{"spec_augment": true, "norm": "groupnorm", "residual_init": "none", "eps": 1e-08, "weight_decay": 0.3}
Rows from block 4, named by matrix and row number. Each number is 500 + 40 x the weight over its row's rms, rounded and kept within 0 to 999. All counts start at 0. Numbers have three digits each. After the name is the row's rms in percent of the matrix's.
# convs0: expand pointwise conv (model.blocks.4.convs.0.weight, 384x96x1, standardized in use), inputs 0-47
convs0.68 100:581455535538533473477571481547508506511366540534451527436518474499590546531524485515494544460523515446498507476542475564473528516468499478465499
convs0.69 080:483518470456481537520499458537472515488465507522473459507463541563525500454498492521504463518474498473524452440528557483520464502451477546517482
convs0.70 105:496494485428483519539495490522510510436512501505472444480469488466539502496559475479592418442417456470507554521506555506452566536375585533557475
convs0.71 097:473564461479511481547498471460502524455481517433478443466496529564474525454430499462521514478490514490546532461452536497497471431506407511670499
convs0.72 088:619539443504455486525564556543561476564561459456490545575535516539505504533469517432531448553464483479512528534499459530524520447533531469590484
convs0.73 105:539545504481496528549559499459556543560542552531530525540518433516561517475468515502451504564476515513515551502545511516518533540428472532483468
convs0.74 094:513516538529500541568533546548544519536453539566537575508562454500500535492511479487440511495493508466482474475490463454471499545446525556392491
convs0.75 088:512459457525471512524507554492514440504572525424497502609464511477549514467451526443435394471564475500451462506497445463582436520453485420476542
convs0.76 106:540481521518513553501496413463464425510452434485453532481452445531490490485521495519498395575490479469491551486561548499496459554480545435512528
convs0.77 087:520544469485487470507468420453475441464422521496468491470474464492475531537538433518466469395479483461603500524514511535531529535467474544550454
convs0.78 114:431495548493459455532469473462462451467519565521441503482474508529463483608605513542504530508489460472480481537446595467561473494476480560505417
convs0.79 092:589452509532521503462473550456491481416488486486527560574508497517443468433451462452440451440508468519452408589431541467450489482469460446490486
convs0.80 128:493538479483473534427511549525453480439528516526465518497531477589459509488541564549539496510496556442490548546482482511579487506395507427475496
convs0.81 108:533492527444514438511440512530467490419473516526425535444439438431491551525473489482443421495470499485574528566482563518458516571450550483539495
convs0.82 106:487475550480395567476468481551466564482505541501501452476504499489469432491506503564513532532551468470535527511491501450496523476454534544563535
convs0.83 088:450544510475467492492519535500542402486574526410504537501467492546507538443470526478453434455478374444510461512488485438521485546468504436440509
convs0.84 109:548525473405476510489524584501477396511506535483507492532480483483494501451463528568500478502542469508551464459482522498516459447415471426538546
convs0.85 104:576473456427514521472545523510485530490509534474546452554480480510489490517503534442512434495524476552542476511546517441540513478528507439580459
convs0.86 083:427528523461466489518518483537515480492483570479527454513474532583532466440493504523487469484530471501589439483533511482476467489372485531493482
convs0.87 095:521455490493448555515545525539489428534471552533494498452448554514488500531572584464505434521492438453488412519506537524530457547466550572485546
convs0.88 110:475532568507484480490515446517545567558443505521583536502543517514561489396485451527514490553476482492477538447523508468582501526562476443479535
convs0.89 104:435578508497519557514603556488563521444525566519469548416543511487534482435503452436481546470505526520488544520510526472456513523506537462527523
convs0.90 104:529477538498502498512455496505469520558506451487508556485517523521558446549484458562518481493548499527524438534518470474567518505475519488500554
convs0.91 091:475537495456465543540472516509522493492483480507504485560497581610525504442487529422482474532475465482485441503530522476545493476496534531502523
convs0.92 101:478549511478443511485518537518558476440497533442519529462442522521440506552509493558465501429473503455477682503497528448500506525486577450582502
convs0.93 109:537542548503520517485528539506515525504474487589432515532470499562510422506556535509548455506566508488566480522478563524480557599455503578510575
convs0.94 093:598500524468468488478544494441484509500485423476507509489481449460435496590426538506528432547526545495492531537474505564512456492497534575595490
convs0.95 099:457541463463443517439480495495541518415477493464500465510536546517476551473462501486576435493562468468556499498528548457559563538537464522441442
convs0.96 107:423503519513468513540537533467491526505489544532533442518470629556489524489500465546455528509527468497433456547522537511558541496449560503503464
convs0.97 103:477511516464487536498524479474478549535455557502507476477555430438497465494508478493571544493473595493446464441443449597508535530512522468487486
convs0.98 098:507469523516492480425501463609588561509550434486532427506470500524549473445546515566542498532522539511526531466537543569500443479446556516421460
convs0.99 107:560495543557506474490582472564491532467512469576425483445548523516473539510514487511486591474524488483497496442558499536492593498454521455559472
convs0.100 100:520514552552503572488515496483499518486481439508458501516552478535514407525585577490540521486496567510521537486535499521550538521455529565545490
convs0.101 103:510506520397497496469447513458523494462458498440497508475512472521482457500514523465555454349487493529420504489518463466556529534565464477553516
convs0.102 088:502482480471473604444472434548504498504446492488457484469503554537497459536566481516502485548530552569478519527500566559505534514533524515483537
convs0.103 108:475500527462494542476467486458470512513560511430485554478488462567559512534508508553500537563542533529514496412504516474407510446504511480446428
convs0.104 094:476516502513469453589544531477516446471498603501523442501463489487475486473505536537478425571567540519483464460524471523424558488509476527435481
convs0.105 107:385550566511452545481514517447520450531460496446522469530522474439527494407498492477511467530527517488509452578539458490517529491467491523499513
convs0.106 104:468543493508481448490422485574470568492470553525475528519564538494569469494502478468466566486503536549437528473501511500522559549475439488510548
convs0.107 113:447472454558500501507568513525439478468484508488510471536540482547527505452468494527541489531538525493479416497457459513447484460499490582481484
convs0.108 107:519474496553405444503403423532513556547423521509481526571487463521557532509508407457512504470520479500538518551496474503525514550494453527414500
convs0.109 105:519518536514477505448530516485433481515493549571511438464571494516507501491453498486488490443532542533500481427437493614557497481455477478515493
convs0.110 088:525471486506468522557517482472513495518527562486499441509454432497513434454477486493464498580493490509521460521542539517476528486493501515482487
convs0.111 084:446514515502454494496547508507459511462506521515515496483571502548531496475528533569522452533527592512480450508532538524559489493473525567501460
convs0.112 116:525496461486474470523546507575494499523503457599489530474501473554513513497512476485553468534452527469604524501481562503486525494439528458470533
convs0.113 097:521453475494544524477444535483542535504500453508424453451506489550422535539464468523533550480547454524505497502481551490525493582427536504442494
convs0.114 097:478479546512485485470451393461481455521522558619519502533469486472521439463551545535553515509526387470507508483510476533516491510517598471477484
convs0.115 100:412500422558439465464513486478438496456427515450525454547523514541517497477509440586523523519541521525482441542484471534529506526497520521524456
convs0.116 102:505523490436495568614562502483500487491540484512521462470426536596522489453531493505447480524447487489490475463527504472414554475513435572518489
convs0.117 110:493478441438465460498516516452504487500522536523533484532573552551513385478484536526490534500443513521512468461530501553558526525429569560538525
convs0.118 095:544569495462577483575524518551521519497563495518458492521510539511496429431549493506454539445464518455411486559510452487412483452506505508492449
convs0.119 100:539504466453513526581457465532527493495505490557556466471558559488572458494530451495508501463464504501511445540574598531481519434502485513509470
convs0.120 103:539502519501548449581545487495499486555599454449448488535587443546504516427456512417543522528537509536465473458467527507482504428496523487500574
convs0.121 098:482492508508508461523606570488538428502474473499504439441512539512452523452417593486505501516512550499508543481553515482506526452493467460533488
convs0.122 093:614464500543484562485516485541494530464555513584485518455491493544547384437592526510536532541501508527490509514497532558484508545426524563508434
convs0.123 114:479511474518555472455524514534445509443486506516477428517528551447469471478504503519607460451448537462488549544552497515484425488470493501534449
convs0.124 086:493526486552477507539589471492493491466514506484527521478557468505526455447501570509463525537536499499441403531561451486491444454493552457482388
convs0.125 092:500550469453464484494480548509570416548547556538529492474528531515532435513513479509566485478488434556469500486483479451551500496504511442548521
convs0.126 105:502471544531507490504512477514457575479428472557552526551497536532517535478471504481453547559468452525487507500531603466531561454498496543563435
convs0.127 096:489457465550522447459493499533537544493504509439505507517486481496410380413494508486499479511492501506486525531488481489421456469428551436500436
convs0.128 107:510474493497513482557462521487474461527527460513501481573432492483512442470522503499392447515580484508416477552481563435518416504513477406513526
convs0.129 106:485498568539541542470597466572474521486475494520479447473498542473538451512546499528501558558498566444453423574561446528456466460488541543484477
convs0.130 096:511445491532419508495510504473493388502537510458524504545444569561502496479519508527539466528490454454513493495535511538460503442422524530490526
convs0.131 112:472522520492527446490560453500489536486566528444547541491507492556503470449530481490506592439529523511511475473437498458492463551565506617450534
convs0.132 098:458516494495463515540468522459528524489490505514480515463510440439514508502526498503576439454482559473473496483403453536551519563451525478499489
convs0.133 108:457495515532490524484488468459450495499540462511468545461443494552432545484515490494476511582543568528479499568413459544497511521507540507438494
convs0.134 097:495516557487483479555547456455470485449512567536470500487416494526429505486491525500428525527513498504461443435543555500466564471508501533439433
convs0.135 098:577434512462536511527494437500553509527582457543440489547512478553516470421529459497485451577567525534539477534489540524464461480518544541443466
convs0.136 087:530547516512522486515562490531489488525513542473467484486513500473482433453552563481502531500514510517480434464529505512451456490465549505553374
convs0.137 099:506522519523553548427490473571501506484461495465495481501491454449554507488576519466469448536522464560564540476429453447428580486532509510472509
convs0.138 098:479495563513525499464490538548461541507501526489475467486602425493486443489533452466492562482546577493465526466546466559553467502463561550543531
convs0.139 100:451554497472479570511539460548479507446457545532516498456531542524532449550496521519452459486520499494521458549515562438538489519468521496523544
convs0.140 119:445544556521454400472468500500526535502529514516474490508574466526482557449510506492490527517512520517500524444551489407444511514516443460499491
convs0.141 105:556553543565486497510471486455482559423513552492487474500506478563557464536532520484526499469527497479501424428500495527442516489473546428474503
convs0.142 096:466517472521471510523485393552481476531511437496520476535459519621534455465542530546519569445544549469473489498547510540467498414448529505501480
convs0.143 103:457488469584486439484492580479479421482481481555473446532566528492494576500553442522487459530509541466517454538485490546476517533514536533506510
convs0.144 096:501515462409463514479433522453498495462486542543499482485447480494448459533533483513519524537418483467514535540459471526558553507530500507591518
convs0.145 109:430555492507529485426500484469520501488526538553503527473507487514506469564548547552526421486515539462532518530582441484492497534519522504451515
convs0.146 105:521491536534545420430510444551447522572559574490517506432500448513418551543512470531550510509535559573554511509454475570538531543559534557494497
convs0.147 102:467523470567539516530543509456513507502554533519474430489528448516442499586511439464471467535560491535451447533517559572434473441553497495414457
convs0.148 107:392526480522396444468506531464496481412515500481508451467484476515529507494462451494552480565487499514472527572483549546551519472477513527532489
convs0.149 106:457477503502498473447515457528472505532465517476472431513531477463494539484450541493425531536487546462485455503427519522558510541468477477545514
convs0.150 106:506552526527485486473473501539540557432528484492493469538493522585537417432558539496480533469522489524494545499526514564520459531434502520494458
convs0.151 100:460482443501506510487529473591439476489459553453441518523498466510542483493503513517425539457486539452458539518582470554512446541507524482516481
convs0.152 084:462469514495375508548497462463498480432523515508533505511469500496499459490525505534509509553498494491528451523536538514485499467515526530486534
convs0.153 110:481482415472488470502539451480562452525511520506476543544460523482571444447496559554476483443521560481441536495497425504471500526513478509508518
convs0.154 103:493473554543474554561452438527528502560528478463505494530510502528609479518576510525490499537531465479485500482606458531471481469476494460469534
convs0.155 097:472474486498533463491579543537473453524470560467500416487446490449440428461533483538524457562557526490472466508517544520535536512510467523424484
convs0.156 098:540531485456501476451477490443474550476572507508428460553414454496530476523554450499531500444536421512508435543501520494433501462420530502487498
convs0.157 116:518455485495518467509493501484589465501412484486500486437557539518516563488509497519459506525612570540483513518492538491455460522533477544577506
convs0.158 106:525546545466501488453520469494562468532545507435539535499487562492491539540481516477478448500497532537492504484542546628547497522477488475514515
convs0.159 108:616510529435481508523513491553474467448456541528484463520448589552522544515539606556458454565537455496544431487538488474454495511472458533495549
convs0.160 099:528507504462507450485474550500543464511486531488501482479523502507522421507539503559562464469490542578460491505488509447555552526549496459539510
convs0.161 096:481491436471546547542580510528489495494461548517462558461545550491464500504515554489541496495502540458456429487433536485536511422491566509511523
convs0.162 097:484483479553452491527564495547464492467515541497492528489536510523515519529463472523486504514545496525495442461481459471452483463514483547483480
convs0.163 103:532504492502503423530474471483536528430499467509450575471549493554561517509452538471521527468523547522417508519546458510547487570482554516478551
convs0.164 094:461565511511453486483543506515494422459479518481482528509517498491521492451490544529507513525541571495479459555536509523541460494448592598474535
convs0.165 093:496481534494518510525517474454556491512567547466499485497480471494489467469489520506567523513454478534590502531515560544508566529498482464553512
convs0.166 096:489515543456554466517517461535465585491492572490485525485545439535542474510506537454480465483572466524458517459575484420526488468427546514538420
convs0.167 101:526477418447549444438553531430533528432462538520498501476529523484495519496552559519516546562528481437491486524525404469520454481555560506476540
convs0.168 098:473489508587496477558496488424538481574505536462491444542457447485498487478528451494527430543523515494539465496532429532476555479480519503568561
convs0.169 100:445472493479465497542432513556527523491420550462479516521446526460488496495564559545464489509510549511516516533552511490493432488511462520475468
convs0.170 108:493534510552498520472590466502518605448508531519472505510491524518503480483508549501520459512494512456469451447523517483572471545484495508572474
convs0.171 117:549463472495486444560544587518455513486475454420461497517510475496514517479480506467529470563468524551488485443519490443478548437521597483499482
convs0.172 103:526528552548479481557505515434496508503398495472506451608449549432530518521494421487556481524501568495440476530513530512522498523512512524494498
convs0.173 093:495529494537465503542517503507480511499562588506516458495486490493511426478465512535485487578553520530462422499530495456473534459495481542492460
convs0.174 106:521497479499484479510511505468486567513568500442434493521417526531481454516520515545511430498571398497438453444518507570447483478497575522480466
convs0.175 107:452466547559484517507443521502450454545454491524502459509565485514498545516508498482502561464499579456443491497514473552561464511492442497538528
convs0.176 098:503470476466456580479462471448406495429495483487427440475488494521516409486570503492462495448510462510496454486489555574483538529521458520532500
convs0.177 105:512534486481440503450517474544481496505533534527478435521547549558446477526498466464526521429495544517506502488429481545477531530505492471472538
convs0.178 102:508543569481520541421595505472492531428538583542557509475466388479450498523490484476492485539528511517484489484515472478532528514542464474475509
convs0.179 110:444591539484448454419524551531532515479427503516455444538597518526542514422502454535506529486505539447408496532521575558536542544486507502499495
convs0.180 101:508475518511461487444481491452523445482475526513404522449465476578525457467563525592506476576554543505486500539517494608529437534462483542507524
convs0.181 094:559539493540429480510569509500425521462594494530479485556479463460532459454535517483541533522564466548485539485476460573412426474449493463476487
convs0.182 100:441479493531480508435571478469473483436524530483428577444477466538489503407556548510532541479489493504493466424477547516472458483515620417483483
convs0.183 109:473470502510439487530491544570486549472497555482420526519536500520532490448474542530500479550528509459474504557517503575428516482481539476497465
convs0.184 095:554503440551428481495515441472474489575488527504412457453524525562461498435419506474455465484460464459510475535514516574493478470505485488566477
convs0.185 104:439450546475522462485418504508452477530468514479529475508601520435468497461520501461526507457544541540452542493502519554510487465509506479475517
convs0.186 091:529522485542513497496509428559526535499543503531466526497495540510456428463538498476510526514499453473481471543545595480431477477457539532487486
convs0.187 098:500484465526419502499538497458484482437480448497471496474526441485561457493564550575539514549549504462482535501488532517481561458502554500483445
convs0.188 101:455566511485495492481499486451583512560553489571497529455501491571468440521517555512566438456442483490516505497455460498521512456506565504524461
convs0.189 098:449530487510398509491537493492539457508467444479502419488471564498495561535506528514395458469557584440450503521552525467550509485465529554490522
convs0.190 103:464537483475531510472443478467487597522449484539513466548551479505541500509538547530578525446520582487473622513619519558525512446503541473513497
convs0.191 098:522520470538461507510501513514506558488539481552476507510506476559480521463586524524529487575517494574466395543534488536455448531519569501524463
convs0.192 092:520462484548484496548500470524455473517531490405475509477576497483532455499432424536485587524433542493454501450547506542444516488461505514620562
convs0.193 106:488430553552509585464523468499476471574442556544483514472469469493497476483507502520396491571529523547489527470493544514497450534590570429450529
convs0.194 102:496561482475551499485466460476519445490548541580549536436470495489503424525516505502471446515454594466542537526569470436577496535480482495492532
convs0.195 101:465516436533511446521542472466505465506567517508533490507577581526473495378443483466546507438420535428532492471515525516563499490470487535516482
convs0.196 094:481570508507555460442432478491528510464494450489462446517545562521492437431480497477557507550465457540547501476465423511445464475508535542517474
convs0.197 106:488526514447462533488488527497376506492515510500478503494517533524479502501488517476459491554482561512552445497495499470486507530485427572500480
convs0.198 088:485468515437516549459465504446535543505471478537486565473409513536500500482434544527483557494506478515479489550521528489442508568550536509490527
convs0.199 106:450569473452513493566493547531509476529464519564529475459531511534544458432510541506552496402503480430478527519516505460552500449469503501496563
convs0.200 117:487459484462457520476534488531464445457434523487480584420526541512467617509500408456506521497567542520504474434506477495466499548490491464491504
convs0.201 100:490516536483440488494484552416439508505477466457499448467523565519502505451517487516568488475474468556480412499510514476415496461491431507455453
convs0.202 111:452532506537525493538531510523498466474464598461540511539549548497530504479602482478566452566448504514469502549473458434508446452495481561490538
convs0.203 117:492512537568508496453479426480497477548470510476538561538489544468528504509548474516543531541453516534508481437450479524520518503567522544458476
convs0.204 107:623504527554436533545510439558508498470542495507502515536528566490558544549501507474554505498497477555483465486517569496439522462485500459468524
convs0.205 099:509531503445507465476500473498480524525456462527535544511476474506488495532472442466481463459421509543492409485481468470516528485491471572524524
convs0.206 099:503495556571412510479533545477474460476454551517476471491519470548510469531540469512545470567534537462494492482516497508531476487520563480494508
convs0.207 111:490484553565466495473549501487478477457493522440476496450461529461549536483461497415527487488541504480477493474478454402512485401594509515538508
convs0.208 110:517488513503467497527475459529456510505465491494570523559523505498464557496521466442542437525511486612527452496531515529503509462495460540488505
convs0.209 105:422572502561506526491524426564410530484493504494532456501582565449522549526488529523484578443468566515512535463535482475518509515516408503432538
convs0.210 095:498512512480502561556452474473496487505454496535552391494491561536499457495455501463537510583484491502487488491503564486467496490462435440535496
convs0.211 106:545626521488436475456505447489564467577513492556503546512559502505510553495539457515511505520492503560539430516549495500547520581516481550525497
convs0.212 101:456545500525581535452491421532418526513502588436560479466602440458498539499563503490497470563546527569553498556528513495439457496502507542476498
convs0.213 096:493512479509546525505548495521479437538492515499549495456529487501504561488442601542474459578505557502555552481531545456518522528478502465462522
convs0.214 103:452455509519508508431498494462459570520451554480546493431507512500526528521494500505467498463476544514527517428456474481468446531500514520435518
convs0.215 095:520469549550454492482528494468557451511493478476539503470558527460511531507482496482546488482518482476512515495518501528452487531526445476567481
convs0.216 099:567475483508513543454466483545509546545539519492486508472493493517445603477416471465464506572464478504532453392510496504457477571490478471512497
convs0.217 111:531522486450491514521499532498527464513488409463476495528512579561495468524508473471482462578479466545497481527446475496546473530526487547473503
convs0.218 106:496491469551553451526566493540463488488498562490447429497485455516428531500525556437491474632588461453444458529540509477502471531518529454456429
convs0.219 102:630436476459491448523438491461500527488445509494513570525481502513530526501476411520551528460475481541573498501538486495573567509491523547503545
convs0.220 091:448469432502510522469496541480490564529434486543478427453441522535497547526466548524474505539458520492497490492539496486520438528475494488490562
convs0.221 101:527481545431496492499547513524558441519566586521494505422532437432528508484462474504453520538481496537559443517453477475505577518502437472508506
convs0.222 107:556437517540524493506499454501477580610502468540447477531465540455534560508515526475489568503567517617437503507521548497483518507466534437520528
convs0.223 094:501504550499523505451546498419486467516481559471527539479497450440510511481500559505437512523566510493548545589524525430490521508466503465550540
convs0.224 090:556572539496553494388509456495403514506485543533478545434470511508509514485484530518441526477515524488560532519533539454513512563511496498512534
convs0.225 110:538462495601452487481562475442494578525582486446515473495536549554583519529583448471526524563513507490483550542493464528499498442539424555468515
convs0.226 105:474558552510504504514529518572517502542458489494418475438516490502505548494482485478559516565527524466438505524564501448582556581505487469499490
convs0.227 113:485545422498537566489508542451465448532504473456478543473468414536492535523479493513532529551476448566521527453559553447460506391478561463465526
convs0.228 090:524484494514484512572439449437496581520538521487513511556450529398581463551498427486539528471510482502442506544544501530505501579522483429461487
convs0.229 101:426497462460461502544563573506489487494528576464512482481506477572423462442534471509453454510457515487471532526466490463535475576518474571484507
convs0.230 091:465585481527494580471465479430555556539518505498517452486520411502443457499487538520492490484494495513541549527499455563527537486543493467539525
convs0.231 101:527456552493467549500460435452443511440512432484548492531524557514522438530527491506510512561570504528480448480435501565472486445545500581505488
convs0.232 106:505472491463438504476565516500483502447506579515532478525523498439498472454513509488524443476549490488515435537514534564508545458438553484554525
convs0.233 100:558399443456515478511503506427552485473475432524466480514460475474469500486479569566484528563505482493537500472575459551493489518532488554520465
convs0.234 070:462502435513538495534512490521487484556479579450508474464539493461477507467540456488477459612509514540514480519530488496442385478478547487501557
convs0.235 099:515538486507530448496531508511491507563527447503492469556513469450456507514454549418529543564502543556446448454481488514476537484529505458503442
convs0.236 099:499539586536433475448500551498535496542470559510499578448487573534549580444492513511495528464523443455502502520478473464472500575446439521490495
convs0.237 112:461506551580507473525500531511504499475514462484473492476545531449480468490506553522555513481530520465458554482483458619500525574488520518548536
convs0.238 117:517546532456498433485553497488469457444564525479496534399494536484582565503469512485539557484566621519565474491514521470499507519458456543534539
convs0.239 099:550452516416494521545415456491413491488439481497475508514441539487498508514502475427465567564496449520479548467516551448550452536502458449541493
convs0.240 105:485523529488545462501534488525534498479487498535498502409532538454516506511519468485545490535513506510520505532551484428489421548515465496509523
convs0.241 111:484491501470472494517511543492425478497521512503448451460497497492527482503513513546543415464572536525536519494460424480515548407446402515479511
convs0.242 090:449467453528433439466508473481505487474497532458473516530583484514499503476489488539475501496471567498521538456557507535496519428496534477573504
convs0.243 093:434504462531501515551502466519471420519508494518495550495505493508508546527457491484472464540493455509458560460546527471523502439528550445567526
convs0.244 103:446473503533447461425538513505508492489490459535468495478541515445478542483417464432533581577519495452465533482435431493502486457484464540521512
convs0.245 100:462475549527541492520507505504552514514464511516495491503519491419534455498543575482451521611448534469494536587503504466502571495476433501582556
convs0.246 099:459566448505522490501486508416420560472525585468523445524472487485513481474512473462510434487571455521528494520528549500418483426471497468490588
convs0.247 081:558405426480449492544496522454540481476475491450421433538453528437441539421543528528499543533540505464562519484570499512491537489489569493472475
convs0.248 107:497510449414470516544534502477519465513468493571468528478538504527528496582506504443536516471514523528575481541531514519550529539548500517512481
convs0.249 107:500558524561405511503470443556525433511467461506438447502531572504515510551483491508514482522549511555423427508465443576477500504495480535505473
convs0.250 098:558459534472513565569483494568552464547478504535437518481521553493474482550509505537543489522538520554476508459500510474471550502527474537578488
convs0.251 100:505449426481456543509454492472569528501475509507515489445434417404491495482430498524475555520516447459492471558519472502473472500452541515492505
convs0.252 096:528538573499511524480522516508517463506480522531526492473447473455548535514458548495453531519467494506528559512492459452496568507492463452568508
convs0.253 104:433525537520492435498539482470480446521508512449513488480455530556564467548528446476510434501477505535533484495514546448544458485477432530552494
convs0.254 100:590510532545532473428475512514541461558527522569528569488504562523459584470485500526498538497509509498521553471497497463509554554458485522534515
convs0.255 107:566548549423450521501554513546526495499486462529482456492462566503498445512527511553430510490504488510540522485447547469540501520486421521567519
convs0.256 085:449500463525497491467478460511513480495428465489501501469579438464537457470540532544449469483458563486575483469573500539569515464479581557545559
convs0.257 097:534501473545519489539505468515532421478509581478504460442488513482480461475558453459545495535475514485493608570486474456447499479525466510536535
convs0.258 104:536505521521494549555528493523550429431526559486470508438555521482482615531494505435488497476505470530517534474508491460507513505571458454506516
convs0.259 095:545501455536505459461569516486491537553473485483604503610543487458481505524526449423474497430456503535559570468502514525501561448529423491503469
convs0.260 074:468568496502551519508549516542493531559502583493551485430556513512486519486531487496470500607559542546513474531555548520462409484513574492462547
convs0.261 110:486483489485520511473579442562522576510496522475563538463507480457498544543507490545570497505520522539592526419477488521504486521495437502488500
convs0.262 109:520532514469477487458532485434505575463493480494556458526574490536513515482503505516513488506534471567570521549527503518513496429532430530524540
convs0.263 117:520509507500520496531533506469447463521501586508545537470508482558524578518506585502527506459529592521620519501487461489550448474541505590509517
convs0.264 111:441571519460495444478473468510502521513533588513460484421460507485474596471473514475484500527587460538523537542532563459516525519490522444503468
convs0.265 107:487476468483491465520512518574541558485469522448541485457522513504536561449540493538494520507479528498546500507531511484525469517513448584562456
convs0.266 102:502568426488463547559510555508480423455520552508548520497506527499530602510482503461507476462447491543554602473551536466488488427495464573528455
convs0.267 110:440503536522463495520489488589456499476499507553522476524522582514545482479467480551585484552509457451517422464447464491532536543515463524555441
convs0.268 097:452558491505504557547495495519478459520459483455476564501531475479473499521557515423533477527502478482498496433486389520451477524484483513466475
convs0.269 102:422530448461557432461471505512507464523570588477482439489507497472492450440515438422502587519529521490466470549492430494491475465492481512517492
convs0.270 098:536457496521494492568545444477506540542558591436488542564526485545505607449520464455465545486537430572534501423524497514493455556507486564481554
convs0.271 106:448535534459418582490506552486495442478536539528441481465427462507475440533478487504473464509534472501460443521486477548471516426473479481407485
convs0.272 101:483429508477526496589597569523554442487507526521466470479547564429528487496471494458467501534507521515512497442547434457533521482465539528487521
convs0.273 113:510500547481513519538518471518491437559516551482498522522537493456448465558516502567527473522539461535488460524471508416469454479502484574461509
convs0.274 071:445501441493531495507506493522461496523488582465507467426526480469470486455524453493466443588530505516521435492521492473434402482473535489473547
convs0.275 111:483461490523413495560500535579469453517414544554495424471478527457479499447483460501579586515548488469479462506459459498456518583506440530519545
convs0.276 113:470458594559458479491530464527433489504484479517487498606556514428483508453526463487554541524520576576516494579475468480532471510467475523503489
convs0.277 095:542471558586512486464474451542505495403462569521481446455541524470403569428547453535468514566447516544536493453514556477490488466505520455474502
convs0.278 113:507428468478519540487530511539493463430524473535478432485487520482506465543481488438433438453537510499468454497517546430484480420477463448440497
convs0.279 117:505472504576528514501509500536495473509524502473488452463560411394510517496528466458496411540578554581476558515504541545522471550533487493529506
convs0.280 101:528523461538478582503520484524569541572580557537475418570437582520515486458462472499483465487496550536487470460565443481455531469531520465466526
convs0.281 098:481486560462499500455480545484524437479560527516463448441482517515439512478538460490509495556581511484512449509438464501480574457495505491404479
convs0.282 105:484483448554504499594467533462553481482514521463468506514498508517488528461506438457483424466489476538446480545569470463516501471467446552452498
convs0.283 104:489537528453496509531414458502531527529551498515438525528569486513516484497533461483467431470483487532496490624552454555584503531523403502540483
convs0.284 111:478467464495519488567517491503481491553589544438499457458552462478467513523584497466551540515585515558494551611432473505533453524545471469501519
convs0.285 106:469507520486446519448541502485473457515447489431464503422525527468549518453526498532452454482524494531491508526536408437492504480474455514520507
convs0.286 096:545424502461567484480523514439539489464476489510465401502482464403440502522509526476485573553553552463465537519511483499496485498504497524529519
convs0.287 092:467515485488507518570530465487547391509508462480468484456551551471460555464488543481516457527447451484501518453549463453505495494545491463537482
convs0.288 102:484450528474598554520492470442487550466437530519448527597397462564515453485500499523464406498530469502495538521505543477427509491475493535485483
convs0.289 090:466514519460537494556544416523474505396504466563484537490504507521487434497564510470480474504513477523508457532493522488448444514446501499401448
convs0.290 104:513475554505451497452460533443499499531518499558498537560490490458550449405595445510514538546527489507444455520425466469473451499486412452511452
convs0.291 100:467492538500468548563547506586530541509488430512443525553518498465486582505557445479427510460521527476445474524524504488550527494427442531427525
convs0.292 105:519410434487485482465513416562529489468499488547465442515469416491460470482515462497509566537504441521441488445474537534472450495506499543549478
convs0.293 111:574506540519489525515510445433556437413559524512465486528417532480513531489511557483520549551467554553493469502440521511570477471453452489522503
convs0.294 096:490500564481520506599478468492522520460488465514479489542417496458517515470511470449504398509527480524525455561486475454493551472455508525494479
convs0.295 104:527465550444468457537535552540458503410485463475522503507529491563530484480498573526490484530503513501541511504511520475536473504460446433509409
convs0.296 102:484469458505508523556558469542469481466494492542506438511501431531510491460513535478498508484524528518478520566565493484505470522413480462431384
convs0.297 107:452546499521491549534482476561500476418513489426523542526570473523507522544526465538480518420441550475448518534520530500480496482424498496430431
convs0.298 105:482465503441515489497493528488548531515504512502533510450496508485503499490544543515473425472515543578501503520509534500590506503558408466477544
convs0.299 102:553463457466494458568568613535532470487496436483574523502518460503532501468514531526460477494469540467482550582457534446509490486458487453472478
convs0.300 079:527517478504499506555562525518445492485526529481502477609463501534525455470543552443430485545482509505504378517458470483433520434423516466494437
convs0.301 101:405425400528551482491510531533527467511574528512456495485405483480511449480508461455528456474512526489484554520467550486476468520472473545458533
convs0.302 103:509508547470527496414474496443496493431482441504508538454499521449412439488498442495574498434505497478514527537506481488518513513503463501509560
convs0.303 094:515463461526465552547493493464492485505469472510447467501475445431404430436535483501487506566517545497526497541459542519533453465462451464467489
convs0.304 098:510501564488525470490488520484458511477473506481467512531510482499450537460520515456484504527456450525462425465499468472562512539517505569481428
convs0.305 104:431499509428525499382511509473435525492478560483525585516524431468535474457520549542476520478510579416497457532516494481476525542446509492459463
convs0.306 103:531480542536501454462494443449482496487470486549526514508513547498475496501552487416573578516501428504423559479500528443514542533512487465477509
convs0.307 103:580479503428471455533510573546472438546470511465461532534542478522473501466552521507505491532511480528478520501541479457456575571477471522525473
convs0.308 100:473447491501542462518572474493498497501522548465506437439545454465492473456500505466497577614543558489473450493513538516486485483510470515486446
convs0.309 099:511552522499465507458517455520449473507497526457532500517498430475550462459500594526437491537441520523531571590514576466529575547516524478570554
convs0.310 108:529497483512549514456564611428492535430534445448466586534514574493525522563495548491473503449468458445528420579529543533563521507505503507513491
convs0.311 107:482454482492439537471541456496454563444505427514527510475512455537513465534516568527499493475578438530476507458545511517480497494526478504532513
convs0.312 105:613529514506524456579546498547504488478530476534420521535479492547457478500531602469522511552528473558501453497478476461539534475485490460506474
convs0.313 099:483469556501495546462494427436422524522475491496510475485461502509471525457622548518462534524492462520469495513469457493534493511504536515472523
convs0.314 100:443462517506495524481500438491492563472515429574512467553484480482568479507585509538519484508553545536542493525538498512463541501497532577470484
convs0.315 081:509503584449518486519491442488451534481449508558480542578394458533530476564506521419436410462451520533482484522466537468492475517414489489527466
convs0.316 103:457525505512523547494542499499443561550510541514489468526513517442488498505524490583528478491461475502490524549563527514483447499467516504471427